python train.py --model="image flow-matching model" --dataset="simulated stained blood smears" --horizontal_flip=true --weight_standardization=false --pixel_unshuffle=2 --blocks_per_level=1 --residual_init="none" --optimizer="soap" --lr=0.0029 --one_sided=true --batch_size=128
Rows from block 7 of a small image flow-matching model, named by matrix and row number. Rows with one number belong to one channel. Each number is 500 + 40 x the weight over its row's rms, rounded and kept within 0 to 999. All counts start at 0. Numbers have three digits each. After the name is the row's rms in percent of the matrix's.
After each channel's rows are labels from the 100 images, of 14976 (inputs lightly noised), where the channel reaches its highest value: "top examples" is what is common among them; "lies over" is the class under the peak. Only what is clearly more common there than usual is listed. The data: simulated stained blood smears. In brackets: how many of the 100.
# convs0: first 3x3 conv (model.decb.0.0.convs.0.weight, 128x256x3x3, each kernel summed), inputs 0-255
# convs1: second 3x3 conv (model.decb.0.0.convs.1.weight, 128x128x3x3, transposed, each kernel summed), outputs 0-127

convs0.121 056:487495474501504507497522516523489493489498508489525499505499505527505520494491486489495481514476504501488506511502486502529519521505483506498501529508507500474476495499512470526505527507531494512511522511525530495544533500510508538524512412496500512496527493500514499497518522505484500452505514491483510530524513497523511493524516482493511496533540506492529512505515506512505496516518415443476507497445465484449458515514470519649474499489452401497584559441576437420519446496507504472483556450535549491480581492459434558559577489427469454480434482427498497489442544603457494468438431509572481635473482367438508524483507489501578508471481557466569480484515545494517518496382525566536551524500523349458471492574505618499475476507452575443471457497596572477517434455522639
convs1.121 082:549430503502452469445489461430379451494501510574382467516479508468471479488434498462542464451506481498486488513598470529533483445464409475439481481517543502456490486457506509516430492493542547435546559513505523466521516433501582410496482515508510517496459490522476503498460481480533469492547450482478461504540445495495428525468517471470568468510449487502471448501461452497410492471479
top examples: dark grains (92); platelets (77); crescents (34)
lies over: large cell (54); nucleus (29)

convs0.38 084:490442498522471498540488517484466459562479491477499563556534523507533487509490465547464558515483492484486479532434445505542522548495480485493542460450511449494500435541473551578573494533492491470479532489537539500495476520507572477438493538555474504476501489509537493529491482509501500508500509493560487544535491482479470481493484534486541477545488464513526534499470500439566505563457575617497522448540504542511507537496485483427606490548531566576515482565551507463424458543438481544514581531585526525496484539510510507532486446484545581525496444511497478519558676570546546478491465454562531523556483496519531528489544474556488509495473518459527467476558569501513516490442445518515564502441619462526492486460577508521500512572444455498521485537472553466554474555396548
convs1.38 077:493537469442487483544473567483624525460498556490511481500476504479499517431476504490436500524456481517411490511481594543484488536542512526503427578463461522464534478492490471514495497494392491498501487476444461588437487525537484523595435526503539505460439494463528418510466457513542539493499556472543490495481504464494517478439561572513549477431475496525478474553486520511408466478481
top examples: small spheres (45); dark grains (32)
lies over: large cell (34)

convs0.34 178:460501512461484507514470492484502511495499520483483471514525522507481510501490496486523495502494502497497485484490486488501504482543496513489493493483482522486499501502531504523518542501472480500510492495472487514501499510514462499483479489509546471503507487509512511498526447475544506545475518493537518471482490466524456501514512518487510475494506512500469464496469510526506473488502437683411478456521641549484543479498552521470526540539547512492500556598494583497514492517492506580522466616481433512622591524542600541531575478482526510541508535584539474508478422523599470500601520483512555529556517565535565527493528583492584539515494512545564523582505486510522594527510526607533486469515545532407504586502469508489573534513587492560514538514594553512490561465380506
convs1.34 067:484456535478486483541513555486615487491520497447512489527487480477592485497543529542468437520498495430395500550514504488512529494466566491506503497487442458546549467514506457525532500507493443509493414507481509490517487550477444610567521483505550563427508444503519561548468540502538544509536494487537513437442502497461496480510553565559424474547471460465508477468613532541477472481473
top examples: kidney-shaped nucleus (100); spiky cells (34)
lies over: nucleus (99)

convs0.30 079:533532491482505515492503509534448495478513524560543510515484455505455427467539517545499522517484484473503541511485543523462579494425532502492477488476480489460588512457516556484536387449454505534550542500530477546459467492488552488567456588506449502540526521464556467517424528514424517433513511529455482497518493507480488500524506513521450544498543447528471500511550497538534520452581507562506413489451526472534522477537462416475484468502486465437440449554418506481551521449478465473448484464502553511536479479463442546533476539575472429432515450532528447491466529458524509479436514437466469465390525462584479489483521501478530515448452435489451508529417461507488435486444536534488461418542504460458478469520433416406478433484469598510449444488518552478491519482471492
convs1.30 123:498498483492503490527516498585621553508505509424495514501456488482523502491527499512496523554498474462424519511462484502559495537500610537541495515513443497636532493529516491478545474490484481535462505521443506531516461609554399612530494473497477537426495482522528510516494502518455535528496504502539487512482514533499519497488560531513396481479518509517492478502610552478542557467463
top examples: small spheres (41)
lies over: small cell (52)

convs0.36 071:453493506472490573563482533505489487565503578484542465503526451542543555480502551508519468451474551565469469504480501442464525448514552555598396526473582478481506525482494491535516477524536468554521447511520539540526534539516533449480519458506487528475494487495503543517471592530500527505500504503487543485494552512488484427537583507490582497468509527452469534480505507530445521515462485535474494468508424507528447545496551477475487528494489540383527545567536558622531490513553511503520497505522631535414479424495472509525499500583550526526492446499528508487481480487436475474465497476518549503510495497434469538369584467551458480540495450443533572476533563486506471518518465557492472519534535537469525486524478530524461457567490402439507428506473509564538518467514514
convs1.36 065:530509455528517518491570476473426491485528508580538519493501529547509480495534486501533503450533462585599512461466453549493477520466432449486515442514586477424459576491496496494509537502484531497541504481541495484458539488502538397462471526533540476529458560560474449529587483450398487528523487527503577534520487451484425530490460532533475545534488511496473572459452428509446499522518
top examples: small spheres (69); crowded (65); dark grains (50)
lies over: large cell (40)

convs0.119 136:519497493500533523499475502528477483463500470456513516458547536507507495503492473512521445529497509514492519505444466515512475522524472499508501541525523506502466499510514506524500543475512481482511467506493544464453512521494427513496493524493554507487519485471501485504466427535544494559519491462489522509492461454479430480477485504475528391531502480436454486523515496495467455557514509501538528456513502558508540495498556514500521524513543493530525537507465572496440578580632515527531506547491527554494463515471590458445447494508501497482600512561482560523552495464588577520520534490517533446442536601631460523501513540529438506529499505582500538492544499511566477501554395466487501512554517602565517559489637475502539530478522512527555600542411534540545648525538433
convs1.119 114:501478480471466533503522494529667560517541529403500477509464472494557515496520509518501517532475485467390465507496498516538519535504585532513501530484459507616557466505484500541513477502469475490465509534454551524491489585501411580573485457480490543428480451518539492524458491540493512502525496494525467505480521525504541467475566558477408491511505468519501478502592580511487505511484
top examples: kidney-shaped nucleus (62)
lies over: large cell (61); nucleus (33)

convs0.64 109:487511503517511514518434498512510509496534540536540491526486466496487515532509510512518516504521510497544524538479498493450491509494494514497486612500514516532469536556536517553491511523499529518522466517566461492463522530510482514498507463512521505508468516454495475508502518492495528541487499496468522495517518509515451568527440559465508483539529545557469454478494490535466489512485653482506468516475511543511416484470542506576462531468560445462514446530535558594540558409455538564529441477449455471488482472473583488444499486500495437471572495429418504442450411444543516548488427517464484463581528534520446538530462496363511509554452452440484573576454472474489437472569563518490432486502531517518474529469526513535533583476467429457508390477464447469517601472579528
convs1.64 090:520484476525524484463509481479346412488507521615534512480538524507480478500516475509550475428554474563584512460505473527459474490473389462460513496491583471388462523479497493476461530482509511493526504500537465475483567425515542404483500510525526474555493560510445509497553468458458494495514480488494542480499477497500463528499473515526540507500484509479490546465423389492489524522505
top examples: dark grains (96); crowded (80); spiky cells (51)
lies over: large cell (78)

convs0.13 103:495465482461495554465502510454446529463476466452469490477507505471449506547501455491483487497420491491461449489454506459506476497536456531428468442460488469411487466434455483486485526455471500445483500455497513462521493483454485451429469518496537506452467463437475426483475441493553465542478431452490466434481471393451501436471545454572567465537462480449515546530465439451468466478487444508509518505503484544536471547535555561471549582588489476505507554500519480540524482585559551526543463471482521542521550505540495491596540535525532529526485572584592542595548544516422523514504591537501543565561546481503458525463515512572523547530546538555487542491529519510478518546516495521497510513563491492499550513564482479497468456502499557491558526585543511481515482552480578
convs1.13 050:513391491521451509434449547506456497423476484504512458459489539507496463531427457491538462473450473473441503525513545487449527514514451522458467526440525475518505505504443516569488448504551493475449532492592473480502426488459516577470505463509445466407486388446504514581472550593532530548483481436461492503453447488502502565490504511451522515464486535477537547465457485500476453512484
top examples: dark grains (64); crescents (39)
lies over: large cell (38)

convs0.33 090:531532462485488464520464462434538517489517492508485409445455569462556516523525449486537544518495437480512525463482522508566453536472419450533481515486483521496481450540536553363511506463465465514489521513449558498441518528476466512467499496515471489538514506552501478483468544467444484512498481485494471526531470566462448547500458563422481559543521487552443524489485484523493466512466492573511473498464566448536523512476526482511496491541540490457499430565476583565544471452473493451510598424514464431547492388536421503533493526533454454477498491510489442443455445441607444502533498521459501451441507504570526476471519536457470484509488472425526461522438408448520508490471476471527446490512569470560490405485536508451532493471495503467507531488463496414451492437521565
convs1.33 111:491484485487511484521476477545655555488503532415518489535489448501536491485507509493496516543481486464419463516465502496556494558480628535518477507526456493621536486501484482501589478521474489537460503493484533529479469625501393583506486476486484522441484496518554488543485533522464495526508524472543491503500519515487543490492559498509397487512530514515498468503572575475478504485474
top examples: kidney-shaped nucleus (79)
lies over: large cell (41)

convs0.17 117:505474478469487476522526498428483497487464542472490483533434448486505486481456501474516550504500444567491495488524447458580523467497498466561525505510516511465508463506450509485491555486495471451466460477503544495551449493464499462458486502479496450479505475452486512488490507443500451519489452480551474482465466444500529473468490470597444553417457456448469509513496507480484427516448564621591503542536529487528547569541510517509558525543510483536514519570535536479535509520516532532533521568547531498523557516478541550485521547567488473523540551518523546548486642532520547551523505513491502540479546511473521517500507565483522488512506534501554495581552498606505492551562575560514555568582608490478505473562494514510581458552480591556526516534524581524476516549624488
convs1.17 053:490460470463521563530479487491571493542507442446518517574530487546495535404499455399481522446476543459461543513512497417536553451566557536459501532471526460562434472564472464508490461506544460528511496483463494465573484541508503466470500430495515574482455505536480517568462439555544581517437490475483456506548532504496502497532571445430487516460460505479522501444548473528549514480472
top examples: dark grains (66); kidney-shaped nucleus (34)
lies over: large cell (75); nucleus (25)

convs0.60 091:519515507411466483560501477509494472486512485464490457478533512541522542489517445463476504484528484498512516488576509487492479447522444442571549549475496536504502539446492505540485520571510484451456483508473487492471417429503529505498476479523544454496446474466494513581474536481511488546482515508519545468495467509438513490539459503497531528519462449491429487453493471506530519497495450507476528444451491437522485463599462533482544506488584514406452511480500519537530510564567549556583476516460492521500544452575550596395503515485476500551574510484424540424516514457510492448576540599515534460574539508564427524547399521542524565525542552439494574471539549489502491508502572563455517484572503495491550424522521539546489486413496528427528556521492506506515531488468431
convs1.60 084:536496407533517520486520467507629559506466587455452487493566478503504500480524516502439545556445422499402473499469509542518494525498613524469536514429459548525595489529475556477551502520390453493450475492450468551515501558478468545532491481537438492473519489478518527491528478559450518509472490548555505486501481486508531465485515518530496497490467485490515544554527541451431459485508
top examples: band-shaped nucleus (79); crescents (37)
lies over: large cell (74); nucleus (26)

convs0.127 074:501536494559483551481497562526519453442529572537560503533479524429433505506524565491456507535504555525503521533590523477497492529481517429478518455490483517452473513508564544535444477479479546474476559515464399469511471523459483486426481487444486440510568496444532497527471626517461488459475500503524487522498497530497656465480468505494427611539533496476472514506465466494426466522491510519521502439540452480539440521453544454537496490478489511535509480496477492474480421456499470476493474511514596542576565546495520501488524449403444472548410491447479451497504528537522499520445467484521512516476489490503478555493481466498499507455492514401518453484488464563514510568421483445437508468468577499444505410473487523472505526481417512480509456542504581474522517455444479
convs1.127 067:530487457527534490485515469458385455496511496643527513489528543493486486497502474497523500446555496575616545448495478546437500526493423478474508456501563467413466576461509487490469526482503525483547512475551472481473528439517538424468508514545533465538498559503446483498567500454425480519519492511506549510502490449498430543498482514543517514499492482491481562468410413505474482518504
top examples: dark grains (65)
lies over: large cell (71)

convs0.83 098:493457457471497416523551490461492479491501480474447479493543450470446467433458544498467475493508469514501470473467456468502482474524480516476431475453493539504558481447488498483472447479438490450462495485497500483503481428487532493508504434418551466466439484418499509526525545447493482532468447490497503451468537503516579495471552463355487551442503498533518515434470473497489473480461504454563575486545534520540393530466512534585535506473472571568596486474508542431548446440500525463546483460558536506465415455489481482515521486444492585475522495457495394463543411510513495473508552483571579530436462553508511522514404475487465483490539486486541520476531524463519515462542410542579506525495576542465559493490531458515504512510501555465472508531506511536493539509566548
convs1.83 068:514462473464473506518529456539519537534470597474549430589564498533460502532417491437493448474526496478490538523540526518470468517460509524481462509534560550544528444458503508463570496540466468452496465536533494503488503495498415501536538536423436505512515513523500477553535527504475457560547553509494395533511552487515498488501438523444508535565484570581484473457530549482429421491437
top examples: dark grains (98); small spheres (36)
lies over: large cell (82)

convs0.86 081:508508536485499487441458419503517499479566579527528505494415488525573536456530504486552490502518513449501553570487555519480482542479489484499473498486451451459495541537542458460490525491581482471533553580440429491490524441503481496460543500553450464539543531505489473463540495530459505429495543521460503517526462520509479491488472507538442504487505572499521453549498490468428534556523533460528459478464413460447557496581519442500491495438524495525465435468425491420433568482464476413464527480479513413500475485473488506484476456474487467465481514457435510453492476411376503458493510551488520444471543473529462507470386476496473499477512497519463467524457497450481479442529477465429432402549523460430485434500452504552471503492494475494487500486480472523503461429426389
convs1.86 112:508480515489486516489525504563651580476513539402491452517498510500529520482497493514488518516486486461430498510521531485516502506487593499522480488524476484603534478553489496512546487542495455484472504507477565482470470619507480608520458480489480495412467488521565471553425483564494508560546519511521489513504504531484536478551517507475417491525560514520500504479587603509521485485475
top examples: kidney-shaped nucleus (79); crowded (73); target cells (36)
lies over: small cell (51)